Weights of a small segmentation model: encoder layers 6, 195000 training examples.
Rows from block 2 of the decoder, named by matrix and row number. Rows with one number belong to one channel. Each number is 500 + 25 x the weight over its row's rms, rounded and kept within 0 to 999. All counts start at 0. Numbers have three digits each. After the name is the row's rms in percent of the matrix's.
# convs0: first 3x3 conv (decoder.decb.0.0.convs.0.weight, 96x96x3x3), inputs 0-19, a 3x3 kernel for each
# convs1: second 3x3 conv (decoder.decb.0.0.convs.1.weight, 96x96x3x3, transposed), outputs 0-19, a 3x3 kernel for each
convs0.44 100:492536493510469491504547518521496523492497509539502510482519467493518510470536519536486483533514482515502509507479511514495479518511515512539495494511486514512484504500516474497512537505539497482515593523524504525477507479550512519519494474498457510483479480479541507470446499484482499503502547566524526503511486527505505537524459475492515481472533509496524520506463491488494499505506486472475507527536511524522515497483510509497516486503517513538494543487498494520481529491509495489487489514511487503526515506534477494501521491486518448527
convs1.44 105:510473501527507483507511513505519512501519513486513495460529545482508493510507505489496484526518492535498477504522527483506477479485496482463469511474479486476467440474452471523489515521505505469453519498499517530502500513494478507513493515528479530479495537512499539523383425409506460497539526520482538521508525492430496483506489503515475500512512475527499500491489497496477468533516463504514510475491484501463499498484517539474488487480478486460490500511527509507501469495479526509474492496481492492495504508521489491508466502518515488531
convs0.45 097:492515556501559444500469498498477455526490595514469459503490494533537504475527526529513479536516497446503523470490523547490491504482506514506506453528532530481479477509498494512551503511487513479503505533456489521504519512494496491532493493526524516506490505495526444499464541538490504505493507488470549535439482539502454499481456502510459522463532482503505490482481506480484513497472481480544508492491499478494504521488483499533481510532528517495529495471515460471463444549544530476467510475496523479484502519462505481489518459542497469503
convs1.45 093:474488513459469483487469468502488451504498489514518518463457502506470487522499487528492512491485486491475499486525507488475523520534545464493448475486501458512502452486535481513482526504459457561496489493488462495464478497495481517520495502502499529473504515498475501496494527483504501509497473486497526526496497507487502493549480471488489513475510496497504472523556534477500487489494508522495497508491533484482469497491497477452506497517505514521492498490497520462462476517515494522496533522476524492524482513508530543516499483522517491473
convs0.46 103:496496497523519529480469532491512503500478531479522510493519465476496527489493531471525515472528496501519468470473514528504476489523503519451521480522528520475520535506500490521502467565510495541468496525454511496493521537475539503498466473512506464500494480484548485540469537485503497515518502502466524536529461541498520456495478553515488466478493492507549485486471543494498504529501469479513495529492516497517469502489532533543476490471532540474492451503484477444438485561518492460452495498510499508478489545501530476486474480447506470461
convs1.46 096:509522452503462464500466436512448487485458517496519485490495515496517521486471556512496534491527477521475501531509508531495487500472525527531486450524490504529525506483543544489512518504484496516534558488519482480507528495509517477527504496494450496466522492483511521485460504473474476477471460527508478521494524489440535499540518525472514460525492493484528499511478515512507491458435492519535507495516523500473525497502504514508524512545506504514478497504456506455512511515479470477492469467503494492500520555486565502516515514505546568478
convs0.47 094:523481543505472503509510498462487519496536509503517480453498475534512491495514478503530536507456494447523489462522538500476493504493473546471469525536501481462487440494445481489515476546449500480540512491527509515523500460541526501495560452456501504547502519502479505481549521520548494528490516528467463528518516462470503548498507491495485535517496536532495471527490521532498499512473523516510493496512512518486479514515560513508438478494517456520494483485478499536511512510491493500451519507494473499477503500538457478453477497474511500547
convs1.47 095:501475494478503502528449445519484474512475472464497523491517490512498431532547520487516503515467505493475495480527505497497481477504502545576582531464468541499463494511479491513526496512495533474476500484495485487494495524497505512522510483529538524499514487509508479525478517486460477476485518464511508502481495481534526499491489563418479504462488518440533465497492524481454472485451486500503516545518520466499503519481475516497566548510502486484469487538511485520462530506489463519517535498509481475457548514496487506509517517521485540551
convs0.48 090:521493525478489507462463519479501486499502501481489488496489504479522514520537488505500486463507497477477493499483445466505540505481491504477518475480505519499500489479502476511480497472509519516494486570513482485504511483458499494553543485495525499484472447514537466497492480471516523494496508505445519499496461506498502488546455508507469495490507472529519553535495523536497494602518529511503510490505455500506499521478538502491496472517485494486505542489521449492529493500498524455490529481524501537512520475534511443499484487487498509482
convs1.48 097:481539536490490533460528523508538534476546487480562475494482475488470513472500520499510506531501518554510527508560493501503489518508471514497523523485522530494523498481471542502516526522496484479537499474512485501522518478490466505521506520503523535502514510487545521481498471485498499457514488491503530510502532505492534471547492455506479520538506494527531447467507476462502487544557520505498470486487432506510479483529519510506512519535497489511465495478512482528498523477518496479519468510485504485497508502459516540510513491513509516523
convs0.49 099:454489540501486500478509505508469491460498476516509492486434487495469509463484508508507485452503478460495510489473485519528490517497506484499492487480490499500520488517478500464485487457476485470480475514502485507498523435507511483483472490499536523540507485491508521562560510525568511538514517499499528489514502513553516493511522493511505500494524497510537473534525472510481482499483537489478498504500509500493513510539486501493517476477513504549473510483487519504513486495524504518495492491508507479447531491499465507526475508530525493536
convs1.49 092:486520496521498490476511525549557494516524505492506518520511520503537482500543538506505493486487493537486510499500527487503497544516485517480492493518492462484475513530536522482493489498502519474503497455490519525525503481440507493494483485459488502474500479487485467441548543530525490482521534518494500454492488463478497539492474476476517486521488491495514508532492496540454529503514539502524531500532521532496498513495490519492467487488497524514478485500510489487519471483494493493517528517479537514539462495510481519471542471501503492483
convs0.50 098:523500488543463508491562521504480523525480500513511535488490508459523501532494507460485492510492473504482489486453514480507526488485510452507504496557470466485515473459488464492480499566522532496500504501480476484487513500506499479500493481548497468488475505528495503481500473518502507486535473498459499539509538479496470473494485468533486471508434469493534500486543498457494488478476553473515536551469496509482479492497525504459545501509488501497484500520513481526482492512489492470503529487498510461477490468497482494494527476521529498494
convs1.50 116:542512510487568487546486510524516502497499478471478473520517509504488505501511463460505464503483480516491497487517519497481485532548478523490519539510485443496499492478501524511487534496471478534516521523483551525482479495552464508521518484500508511516487482471502529542516500507500504500486536494526486520493476494446468516457511531482471490492569534520507520512476484529483493505526484480472511476508505489506543516460488517505487534477483507470505495505519474520497507519482488504471484491544518542491519538498458483518506521489513516512
convs0.51 104:495517484494452512509486442496504534507462486485512543518498508519490513480522432535524435520488504496520492497516492489484498506514493526510525481485513498551476495531462496514533515478527487509477526511509542487481527465494528490514480529520485547464501488529529492517518501476471514493497506496505474464477515466493500456514515531510511495514496503512519504483528454500467516492519495470522481510466529476471518487495495552462527507490521504504457438531492476506489500537472480561523527548482523501547477510509511526491505516472497472527
convs1.51 101:496483489494557503487517512469484484475474496478444510464510494502509510484503498519550510498497522477484479493492460487486466508518557512490504518469540498486452501512499525485507491470457519479509524479497494476534470477502498463485492519513546467540511495532491505460499494522502473517494496474473498527477520489491481480506480517494519501503448463499520548478511481468504488550472488542512486505501522477483460493513550472484511527528544512494487479516523475475489472497492485517535483539541466508494478516457487451547502504491486534541
convs0.52 110:517534521540513507501542525469523476513553516490507489519526505547491528483477564511498490519481502476501503503507535515479448534493494534510483463476475494529516494525500466461477556496456491516483479464449459496555484501508536499515516466474515524508492496501487509487478495484487519528485546510453479553459496526525517496470463494504459490481492530480451510472470477495541539441489483517514502545470510498511516506487493502560575491462517538512503503486499421522503501478508508493417497514461474456479510485461526511490480517478465463488
convs1.52 105:524538446473503487485447518496496507463480493513497497475546506505497483509503530474498569522555511514506519535520461478456476480476473493514539495487456436473487505511515491485512531513446522538524498526473503528447499460468484511513501512495511499562495477515501485534506481496468479510506515483487478485452476519472533561554536478531495490478510471498476481491514529464459477486479488461471467500478493479464473484486537508502480492536517501495466503512608456521529521511496521512513490554510514459470501559501495514490525491496465508508
convs0.53 104:477507526511484519476488499542490521518519516526489509515503478499529509500496526485519528472514511508532491487517469494492495477482512520511504493508500492475508493497506505495493471529499498530479476499482514494551578461508500487521498507544529552449499489545449485549482453496535476495517470470499491491497522490490489491483498528450518507507511480476552518535525509490497551509509518523520527485512507492486505495475504534483501527495509522502531512531478530521504516496470514491484532540508522517496496513522481466514475491521477516488
convs1.53 100:507506536498485475524493555501489486459508460492494457495484484513531503521504495544500465486479551485483509500509512492489510518500487486497506505515505498465487508492523517508510510501508497497498472504518533454501500488532508538481520516448423528545455466488512464421490507506550518502560499554514498531531479506507536500489481527486512492488471512485486498470467511492469517518509508473472463502468525515523464516521513505509517494489506505529493497492496516499503566479483490522493502500476507493477497466491483505472497529487475489533
convs0.54 107:580490493482554491471516472543501530512530452489467508536532517502520493485514503494502488504538538501495491489501511483484498459492479500520492471483476503527485508455524486576538474476482543544493448460516511498478512562515483501515505507515472515471473536500543476473487520475502491496500483513480486478488520488491493533537487491543488532491508490496516520492460489528520489515486518468500512534481483492489523442515538585467447495520536488469523511498501487518516448503516467511544479495512499507520512491572462483505502497497516520504
convs1.54 109:478512504462467481465467539529514537470522482489503498482492486479497518481473485504488503526487481506519466491540502496477485517552482522523521532488519480457482507491505487497491482553535456488504507516472489524510476524471492540475497524505523518547498479482508514522491498485475476498489504466470485495466463487522506521543534491511495478502529471510506540520484529478456463463487514478480507447443498528488471507498547445469546468470515502526512482474515507490481475513491509473451465485503501429496442512553525514517487477512481498528
convs0.55 098:516502504511482490532507501499481503491503494497504525476515466487514483464494481498495528522506487488509494463452502491493518487501477503495505518503496492464507484477498490492500507493510478514505472463478527481535503546474487479504497471471468430554483477475497504605478520510493490476450509446475497497471485464469500499516483508495508511506539507500497542507488469479480499515458516468467479524465529523494489499511520496504481497492499513484515503505500513508517511489496469507517493481511500518469493465468501509494484485503509508549
convs1.55 113:498478519501502520505489520511488480503504504509520493475503533556553513490503533527486522511501500488499486530498498506485492501487521521492492505494506506477497491495478522508476531513487522487505504484481558519498470503517495493531505494469504500584542493493562560545541547548528572545510484543510513499537494518516503507497505495504482500523488493479490535495494499517492510512510510473486554524532519504496487516504472487478457484479496469487503488504516494487500505501479520513505500490487499502494491541498480484479439505503489480495
convs0.56 098:477496516507507477511473511465511474491491483507493526517509490464475498554507483514510534559482508460498436520487477468495486499471476503487519501490487476467528491432486520479505520493539518528569461443476499482523526528531531475479514540522508481493488495519525532528526474465539517494473530540488475492493493487462504551513531478484509527489482479490525517466495494520537502517557504545497498517475514509489522483488475511527488493468502495497509484513479497477459481461532509485494457524497537470492534533455514507499525518510463515497
convs1.56 095:525509498507482493480493531492483505517516518505467506518490453464483519491455484565532483529527476493493502522545497520502540517488508488500489512519457510505510462506470472501503498555511478489475509543532483474524494462492498497456473471474514478459480473496498486432404432446488515516560504499479509521479511508512466524468500519474489483510476469543473488514504531477529512464521526529487474479472492528516491530496526514507489507503524505504505498544568505519541498533521531507502513489448519511468500514504493499499543527506522493501
convs0.57 105:538503513483507488467486461515497514492495497520485514495516546483490554523507479522488518492479521472497502465472478504501531507497496493510505526510502464512504489499491512509507517497495544528536503494453499525501530551516490479463480502507483504551526511498529513453528548536432486533464485499513507505480494509502523480476474507480491480487511464517542531484478527506495485519512502515511498504526528532464439515505532504494510458489481501491482494519524509510495496491517527537498513500552517493528508519492536453453506478478463518491
convs1.57 102:512463493504503517489500481505485498479484506466488464510535451441507501449488478476476511483517495458517490514517501453512517513528510492523519490508467562515510523489484468487501507519517468448478581523489458477457488524490482481501476496492542518435514484505462489530440495495444468492450472497510517499489495508498524497523516515556509503501491514515490505508477516475506504476470518529503494538483499489490483469509487525519473466500528516497451515517492524500491467476492495499494506487456474502498461494487509509516512531484532527465
convs0.58 093:527487496502506481501456490554484485492482476514486493478474467488515464506478520527493472472523523516542479482491485452521519439468485447521507495494522469452485491486463484475492496498486501526487486488518484461472536503501472455476463511474506475462502511487529467491460429501511489503469515529492482496479505533486475495502518520524519495535508516490496490479525442501489474481469497500516502504459497480481490512464516469504507472478459492479452510496526511513517492500492494488498471469502492496524519511510482508498473489515467512505
convs1.58 098:516513516495489508504480520468498483509533522490509506501519481514534490511546500480436485500489514513460490517494533513491499502495478481517516521471482507498498497483484496518488533478478540508524484457460529478488462521531499556515491530514527551476527523504558542483553503499498513513523528566512509494494511540526494498509476494528482490490487500520506490540495478534499476503518517506518499513534535505450469545510497509473470469509518550490508525474527474494495527482510527489491521510507518499516543525530496485501508469491484465501
convs0.59 091:514498544529504491522503475497476525513489489494472477529536521526480516516497562506506459511477515466490489523487517492525504491504508491525535510555485510485490483489525559510539486508463444486497479484532523500444506489516473499477516484482495482483494502519516501533509483477475515503515497520500537492521491498488528497514509539539511539491516515511516519535521516544495498503479536503499532496508502474491518563459560548447528543480505503537503511545514511527505482445488448521544505498467473544499514513499494530501528480462500468514
convs1.59 097:481464482525493499506499483517486473522509506505500540474513519494501468466488502524510561480547447532505465482502496476503521483512477526516488485446515467494533509497479479445492469463503523547513503512499436513560482528483545558475490508511481503485498486569487462521443446490513503514507498449535505480511474499520452462517518496493520506476466486498487477520470538509469479544457471523489495496508502534509451508476522453517475479496481532524498481456509519475494508499495497477538493484483540488549450474482527502499510494502476478493
convs0.60 103:541491481525490503483524504501502504513512503493491454513512461459506505509507496492494493502504475486493478505535522467516478496501483503484471512485504522490496510496509470468520464453543572491499481467495490519518503496494485487498508517517548506489469488518477524471484488510502516491507504532501458489515513477468512481502494487557474495461453496518476536467545482559474499490460503486504480487550545527547503453553507480506499539466504506521524493475468490533501539443510468534467497485508481460478473486485503492517527516488539440501
convs1.60 101:502506478516517536502519492467498506494465508478510502530498498526514500488503520475462575466511503492543488539477491496473515549498484477509487515478471488490497488538554490493544475506486500525559515466505565502444479498476476507483473536521552553491492507457512536482537460489503492483498487487484502475457483517517532474470473501507493479483475483479517515534497490491491511461503517462491506490494529530501499495478538480520510501497517520520504500507484487485458493517512474533531476535503495467492525545515518495507498539482489511500
convs0.61 101:486465479527509487471511482501474496491529497503452531506475502513472564538476492492457485473516479482479502533482467482510519504489479469521476529535498470483468496492517475513486541525518520515505510494522522513493505505496522485469507529479517490516503510502519494502483441531498502497508495503491526475479528466520517437480496483479483494471494503478482470515486477485507506503504484476516466456507464536513540485513517461502518501491555492512521475507513472520524494491538503472519476503478483485538474501559482481508538474502526485473
convs1.61 113:479476508486502477479485505483500502508505506477524531493547514448513515459505483544503524502478512508489545517514570493517510481494494479541472509524496523493565460466505484504518475521520472496508500502496486468497497466480521519493504491533498479496492473461511549500495490505507505534524519497584449490532517515521513489487513524483455475500504511504497538488482489468498512470473555506490559508502521499487479461495498525485464497469558496514500480519500508478502504519522527464514503524527486505484482485543518463480470509497499483489
convs0.62 102:536504451544500486539485459514471510456470479491509435520515481503520496491522537474503465473547466456478514491538477494508512543510495525455530512452520510491509496525502453498509499460455512505493486500447514511472494459518504522496524515484471527531509477515500515478483537519514475500526485516505500499504527436478466527547474534523437467457499482481470491490475483472514491490544451470514502434535526557510454497481509466497527476471522506504494497514491482507480504485493503460523491464520539510516458500498465467471470441494499513487
convs1.62 098:523506513480485475492458450467512497520526511528501530453475525461491488480506451478488534501483527546476445496500461494512489521457490496513448508511560482498512536546481487495528529455494550505485519521497528512505482481459476498483496556496498536489491508517490510514497518500526489476481503512496481541524492531498485483515498481548462538474482505497483505513481522522496536478472540524510547501517508530540525503484468571494492480520511503486499523477525543513491494523489497515501508468530496517495512529490504524487495524506507510509
convs0.63 097:499459498505488474524463513526494511531486497478491482478475448540517483501465482526505485521511490481486510518456483480562535501500487518464493522507475524478504478530502509486492507498490571485530481548475465479507456502491522451490503533529507490457483525482468507526491523480482539505468496505529539515479518519478476503466507532465529526495476501505514507454471509484494491473477494495526506474515509522473465537451564478505472506468521499502519551468502543472495462465519457486504517477536495542467468492494462505490490504460477524518
convs1.63 092:524484461492534504529535499506529507492483497490482503503517538502485476514537505511521527570476476526517465487482497476440496534540497497517554544522487506476467503493533492499509488471495504479549498496522517485504466509465507508541522497516479475538531492518575490512525517572489483513524465499526497520466500507481484496533497485514451500470455518527522544521537529489487508509510533491500515524504529474557487492472515514494507517513505500484479505466521506508527480493517497499531485520557492492438504516500513500539493485554498503507
convs0.64 094:513497476485515470513474468513545509491505508469506491519505530504491481521485491464496483498489510524499481519507483499512498490495485481485490489517507486479531509470519485487512508509504520442466504502502524508516494483475512499537500518488566473514472474468508452481571567580508561556522508492502506453522496511489511476493540485516503512510537533498489472486498506517462552539481499529525480518483536515504488537474523488521512485465492485498529492510511476479500479497480483492459490500445545490452484496515424449472493487557486457503
convs1.64 100:525497503494500493503495509484490483495464506507464484520497465473470512492482484466473486498465480500493505514493532517482529517502528478523487490518501487510499499481458476528487496528492493458465539496523528520492480479491517453486516528470567523483533478516555502514436442441403421391417412373503509487497491509488555513454482465513523516503480510494517502501483491506482519448516533539532480491509490510477519493482503562489453468526487505506497500510501476460523507504505519496505493491516511506509533524465525495486494504507481538531
convs0.65 105:530516504498497500512519517503507493513495486501522497486544487510505514501508495534532508529529523513493513488501461513507490483553517512523535481514533528528511481519519486529536520533525543558504484524492534531516499483515497482547499473490386502510402518483396496530471488491513509443543511500470502492491490464502515507495495503492482504482510470497496512493501481497489475470492529509485526484488551506509483507522487497539478511500483506482471484489480504496520502520507506457518500491471534473486486471502493500521499508507500533482
convs1.65 119:475496519485511469450458501487479502504494488489499503570511465509510487546452480456523481488496494469486527485468473544474500508491483451478522486484477499492501471480502471466475497478504479496491503473520449441500501508498484514478522536486591462489560497566543468507517444514502461538503450497518477502491494513527510517525523495499512486490515530503508498499493472496475511492513509516518488547526545464424513498448529455467515486541492499548481497494447469490528504502504502501513501502475504488505518503528494512487499508520498535526
convs0.66 096:464525496450503504484488537512521494508502509499505502533513495433474507482475509497506469485503512481473536468498470489518480474482507537509512504516485469497482534507508499522485495519531529483513532503477523516535499505490501482521493480517522532522573498491566492501523461506484487562467479508465503497500496513486516489544456498535465473506504514493488518529530473530520473520505536529495474549483483519516491507491545471497522495524475504528504500489494503467494453498497514493474459499506489512515485472478534493470552524497480492534
convs1.66 095:488496499512508532489475525510514508485488483506503458453533492489511533521502474473486491450529491491502499482475514508515491504530499471524481501495480504475493480472473489488473515502473466484489511496484480523484489483482496511507534478484515529484510499441490490468462512530439478488470510544508511517503499538509499496482502483505480480499514482505500475487466531499492468536527477545519517477498490480491524471506488496497473493508502489498517484481506505498527498526510486464509539494489512461498474491526501532498498493482547454479
convs0.67 100:451512504483489491475488493504523482502490546534489495484482506508513505566543542542488503510501494506506464524464517490513480446485503451462500500524529482498555499476483534511516522563514565487528497484497467556549511524473517456492529487509491477512532505458510519488499492504530508464548508452496538530493462462491504503480497502532524491494484497509486534483554502478472489533472449499519515516501477529474456503493476448493487486492520565522482471486497526507479505525484514500486488524522524517496482489523526508481511469491521507530
convs1.67 095:551465466480485497466535549492530496495470491539512482442460465501490466504496534509481501513484524449486426488501489478502529508462505428540534491470531457533474474475434496481466537510496491490477523500490566476463515529468460516478501489499533520533563519491480554495488506461499477466524490521474532481531538519527471482556494501537495482513466479479534463476503526479485514503485495531442479487483471483503535541522501504510506547484508514501502496518465484490507498540517495475522500494479469492454540484525493506508540479522474497538
convs0.68 101:485489528530453529503506485479474485514500480472503496458514484478445479510469497465509498497501491500502492481481506462496508462494478483470489530450454515516502509525462506499440525503458511479492510495485509512499503516529476497474527450494502532492523484481508519494506481532496517491512504472491502554435520558495483500504517495492511498511509494489512532480497530504509470482502502472467519526494505536583494511425488494558524494523527508516483494539515511502478509564545500470515490513532524529543523523495534503461494468491490477472
convs1.68 104:521533460523539415504581523483516478532517499525479526499517466517523570485463592522499475517525444520493485482486558476491501491500499452406482515495451487486529474550517519490510519449529521473504534486484516478552512493482479513482486527492494512499497484482502489511516498522502508506489458486530506518499490538482492482494506504522471470480464497482540552493473521456491530515502516470531534516527497478486522524517526540480528481507493527492484515489543483509522487475530518473522494504480483495510498525529497510485479511515491483528
convs0.69 101:472495468495481537528478490462490538500466470502472533534512493484519470491539523511482484507551488503476453483519469491512488515485509536462521499476504519492414520505506485463481470494472495512508535505492476540518528503491499462494466499489467511499522478521514521472538517528520462496548486472525510497577495474474523456513470534494534490529522471517528531501485498488502450501504473443516530477478487514503524488478524496538500515474510506509554522497441458487476508492531553505484466522481526495510565505497488524517497523494486538528
convs1.69 101:493513527515483530502501577503466510516498488551528502493504481465468553520465485551485517519469533491514554494471507485476506525485509508554499478478512484532492499499515563486485589508513468507487468474508483488509479523528488537493472519531531483501503512496492539513526484485478478444498490469453494487481536454495507458497523497499511534492491498466514521481474493542511496485506529459500525571488509499467494467465518468478532464516492484511511518503520520501480451499521474486482519501483510480538509495527474515507529506516509482509
convs0.70 102:484508518478435521488459576475487507510476493463508493500492493433481512512484505519488476509591450481458495503459462504520503459543483497492548522484506574444471510459489509463485447514528499516495471516536503506541497506484498514471456502463502503491510507449498488502524516483525465496490491512457486514527488496477511570526496523471484492523514490479513520479469509453521476484497526467553510495515519490509504473515495506493530514497509548472513463535490485560517545523473495499493504478476523501513497497489550488476493507461504520495
convs1.70 093:478504491535541490505530466510526506522493518477484475456499511495538543504507541511449531508469527525508508488502499499492473545506511535450534454509458485499536491524563522526507538487522503464497453490514492515496527538501516527500480517507474475481524468459541478508539517535500509504532522481514483489495499455467528496503509458501488539535461549494501524470516532516500557476494435445462491472497479507460536481481492489493534477501451489507531515506502522501520501490479496500521494475535477506457488533492525494478531475471548480484
convs0.71 097:530506481505452478495504477519490504529538541483509511509502497500507477563492509503501469478519501526477497429495512519472531533494467494438467471494505480499452513532545505522454462503475512499467507531522530540498501465505499525531522510475498507535486547496509506482495548530533552504519499483492538478506497481444541463500480460481496516507470505486552498483479510504508451502478456504544488492482476470532498530457486494519521490539508510487493467523513467472499509529546489514513505492486548469475468537513522539539542530558518503545
convs1.71 091:451544495500521475486488508503517525501483511462504446481492474519479453488519520504509485500471482483473518546485521524499498530491536511535524544504495482471525550509467515486465518475470482500441508479467498462532545468498513465498486519498508492508514486538486432480520540495526492468508495526535517554487481529486496533453497514499493489521489475523516563530499511518522485491494506486492523501550499523513461499469501498481504500529506510454499517490482527471508480510542468471515517475485534552529494525483482489511529487489514452457
convs0.72 101:494502458504550470499564466485500526500476524486456483478521541464524516491496522493524493513529472547506449439533503465508468479549527487481479508525495455514473533513510522468495481500532539468495499478504480553548469517520479495450487515472506478524504508506487505476494468511509508500522485487462488482493549471545505471535520467491543491480487508437471532500499481491452479492489478535526521491471465506491491512501487513450534510505476524515513493537490494538438496498545522474480471518503522466481523500500495520498513506496501497526
convs1.72 107:503479534522504516513519509499495490472468519488486496529500495494438534501427497517526511528482483491550553511500502504501542507448500482525504470490502495525521494495511536524486494492471453477498481498485483492503505478495476465480524513533510495503549536482503536516496502465519518506500502488505500494516498477517521499520476508500482498510525496514491508501499508495481514491495515499503469491524467460507461484513507540489482491481474525467462528479486480532463520530488476462508492510512494502493487519535510525489491517477497508500
convs0.73 099:477544462497471553520536462509513490492478529492482467467493504450532519478490481506481485488528516495504479483503494493480488512504497524471539489503547511523493496519484484490482514509507532506476530533477505491506533492482483502486475482502510505478497520554473530481454525466530511516497518468487551509497484465529477522487480493494501474496472501509497466477506495472488490503522486492463513493528436450526485522526498474484494518549545544457543484515489512519468521511492534501472548519471538507469499507516472511514478484482545544492
convs1.73 092:476524465482487504514525541515552510534500519502487506480483519484493532550532478529547488480503497517433506487448479503510501453506476502498515461486518499501477506492508512494510559491496498503482514476513510478471509489503514519475494495502485489527460465511519491463508483535525509505501494548466514569537518532532548505524506485491485503492481538499524470497508518540471511530493550486461507480509489527472508484485499527510454475469484510520473468510465459488490506510523493501508511505499505506459488485467494517474519525522531509541
convs0.74 097:509517537523474490519497527494497497512507524517548531533524540464489520495516478483471474465507480480480473519476551492521508526521511518491507508474515506482482472528490504503509534537521512489504534488514496513500478538523535497466525479524471515451481492517520503475541515543484492397522513475515502481475465528452497511545490495520529500515501492482491564517484536515495505482535467543501511503492507549515484491493507472495516501555497468509511523505456505489494514478498525532521507463503434489552487485497529516503530527538501513553
convs1.74 096:484514501489516472493508491487463518476512523526489492495539478485501549490479478540493512553520524534539526472499446499495484477520516518536493502503494502484487492485485500507484475475495514500492475510490524518499483541479537498463484477518504494457505518566498516519561497508539518486525497511499524517480516504525546456542454526536462467476513472539484489492501504450510536492474565535486482525487509457542509489531515533476473519505495501503521490461458494477498520513508547497498528499508472511517512535516479481512494491501501466503
convs0.75 101:480495464550501448481550491503513509502517476535462457502519485498493459485519478489464505530569472505562466488514520461532521486483445504492490512461482523477492496506531486502488530522468497456504495493499482502512507498469516564472506492502522515478501482479496464533487494521505480532505487510491512492460510512465536529540509497506500516475547516472504555516535529510480494475513473520455496505524508475496505531526469446501531509505515505489481484483479465529475514438563470614555521512505426558501498478505496487506540453515459508442
convs1.75 101:484509513520466497529516436523534489513511512552500485493493482487505454519538522497449442507476462500510454492493539496525507529494501526570482534483457535473527470499495505483494499475536518520503499484516489520527489496486528495510509475459442484531528494495505490457515519503512492514511520556497474501480451463494469482500465517509504484518460523494473520506462465484508510503480504520506510564462499451467460484477472452445457490558524495493546531527500510479500477490519508530522519467495492502525455449501496498516484505461512431506
convs0.76 100:520532523483505491497538474487509512532485510500474522501479499544466509516505500521508478522472480533475518525467478518501499508492520522496454518496520479522511492530474498511503526513510461509547484514500550504530483539475489511441443474479558496511547500462523502501487512542492498478488491493527452504458528479472481497474468533527509476534465442563488469492476547505478498504561457491515481492536477501488513488519524517493476495487521513520508507506515518492513476531511478516474491496501501513472521508498492509505461525487505527474
convs1.76 102:503493524478500520508512494494514517493506490484503523492548498531487459506490515456474521503500513508484488501517498546518518526533490482502555492492458504483490517481444533469478519476519528487479508491488489484522506528487485529491455505473504479504505450449499463494554516502551496516521523524511459473502498515514483521511509472513496511476479533479509530515474511510475481436533521525504496507437521533526511512472464476492531512504459499516453507498496519494537484495506458529511514466513511498482518523538520472525540502543484562507
convs0.77 100:475541480485494503487516496514535498499509539475474530522549507494514486510516531486488540556532537521482518480501490496497513467490499493435512536478512541476514516513473510496449506511517488503509512511538515519498519522520499510472547478477465471474472510543498451463462499487473479471514536459519499527495484483478474504487423554491478473505483510520510477486463521527493473492500503486510507497528447490535464480462513483519502479514495515480536492502514477456501504507477495522493511515524525506530452505537514551520497512515503496476
convs1.77 096:488534494454482569514488532456517537498524503501509488482475523473510534494446487478533507504506476540534546496530529502518507489542476513454446519501505495540562554506498514493526531507496493504484479501496535502491538455466492494452503482522501495515468502528531542525493462503504504469529541519505470537531498516477482475511511499522503492504552496481488457498512479524539518549511556512467523496504519489510515539501537485489475469523516483483450473497525502495486519459547468477516505512533494519517475504483508485513496505535486476509
convs0.78 101:491534477468462494528488443481464486480522498533510509521479488512501466520535542516512555517507507498539435527517458520462542528512533520531484459519488488476476509461468478463532479522492570535555502476514476505480533460491488552531451532498540503531485519509501481476487503479539540472511483471478507509471536492513492476488521497517544505539472466475504491539508491525519494532478555461546504475504468500474487488506513453518463479491466501501493501479515490482513518539495492549459434482489528523484544477485503506499491507489515490480
convs1.78 089:536476527568516477529531539495505499524443542510514543486500481527506488505497533516500485539483494476463534513484474474472498556494476518508510495477468531504456505494500506515520535539496489526484501476485470492466501514527461455528516483470481532511486469535464483482566507539490488451495473486526528516539492515466487531481479487502472485481469470470482492487494440504522502525460481451531512465514495537521462513489494546523500463480495472486487516498509473478452496494470487502528523498499465480473520507547546492535518508509458527540
convs0.79 098:516497558508461542471516515460509476486521481517500450508473535431472514488475501481521534464465475517503470492476500461465492500499532502481504517497504503534467466488489491484507478508490473496525487471527495496460519492497481499512556502532496516511457471504494501471507518513455497485450480466481543497503492494448504514502505508527503472511488502490516511502535530468503473493508469513504504523505483485504542507555482480481483497543513476519511525504508549499496506511471583501507480505481468517482514536520494516511476497511494506506
convs1.79 088:487467480491520493503501527502508515520490533538526531465508519481492535490482483547541515528505528492479531484471497483520507529482451499493496522509515508518531491491499476519517499503519548529483500534537446492548480496486494535528527525536518504506532493547499489504467517518512528515476488488523532525503496545514479479497475481533511488503506462502519486510502468473452460510484470501488503499454522514520503513491515479466495497487477485483531477479492485521548523501461486515537469489434483501510516520528515470482516524523484515517
convs0.80 099:506467473524471492468513462511522479503477507498510485482514498481519527501477507494507548474503499530511516490534519456544520515498499504512496462468462489471457511452498503523516533506566495524468481478503513481532573515497442516491532463473501547504549500538510486520536507490496536462506520509564487490512496522497529499501519500509479508460528477534464521460530481498514524457494497493499522487496457484503495509497460508462499473481490499502499498517504493496479462492509491468530508514490480523479518454512528523474513473475469486485
convs1.80 088:554525522548463495540479498527535479506514497543488456465495521470461494477486483514516487486518502477469511530476475490504488471510514537507490537512495536467521493482510484543492526499509491473516482505542532520510508495488480534516485451473483481496473489451488495494479512488516476507522512467510521536475457468518494520538467486559516445538523503507500528480509530490499463569492500509515501501514512493546487515513494506491473515535455500479451540501512521503505553506527530487516520508504497504492497464518523504475506476528502463480
convs0.81 099:503483478557520486509467524500479460516532497530514486495519488497512486453501551515473514449492553476515477504516504477478477502486475490497509522507515477531484493519513499496495493498509558505495550491479568478500491530493514460466532511530503473535490503511502505484480472500529500486487525491472470502554558499533519507516464499550461501470571496492500500517555462491521473499481506508485501487476499500571454473457479470508491500507457474485438497464475477438466463547462451512567480459501486518510497465497490508513533534548509496515
convs1.81 098:463544596457476495493488498495480500516520472537503483477498510470545513499527457484479574471487532497507465512546529537508494495546442562466480504515555507535554502503517504523503486539502504531541534515439525504485500525472503469480487508505517521508465502473475435544500491514514523493527542478516440497501461444504450470488452528492511499460517509501475468499445510495532505484491526498514490479500474493503545532478506506488468507502529525498500528501548508467510459518503518489550487513546482470527495522520511504531436455511472477548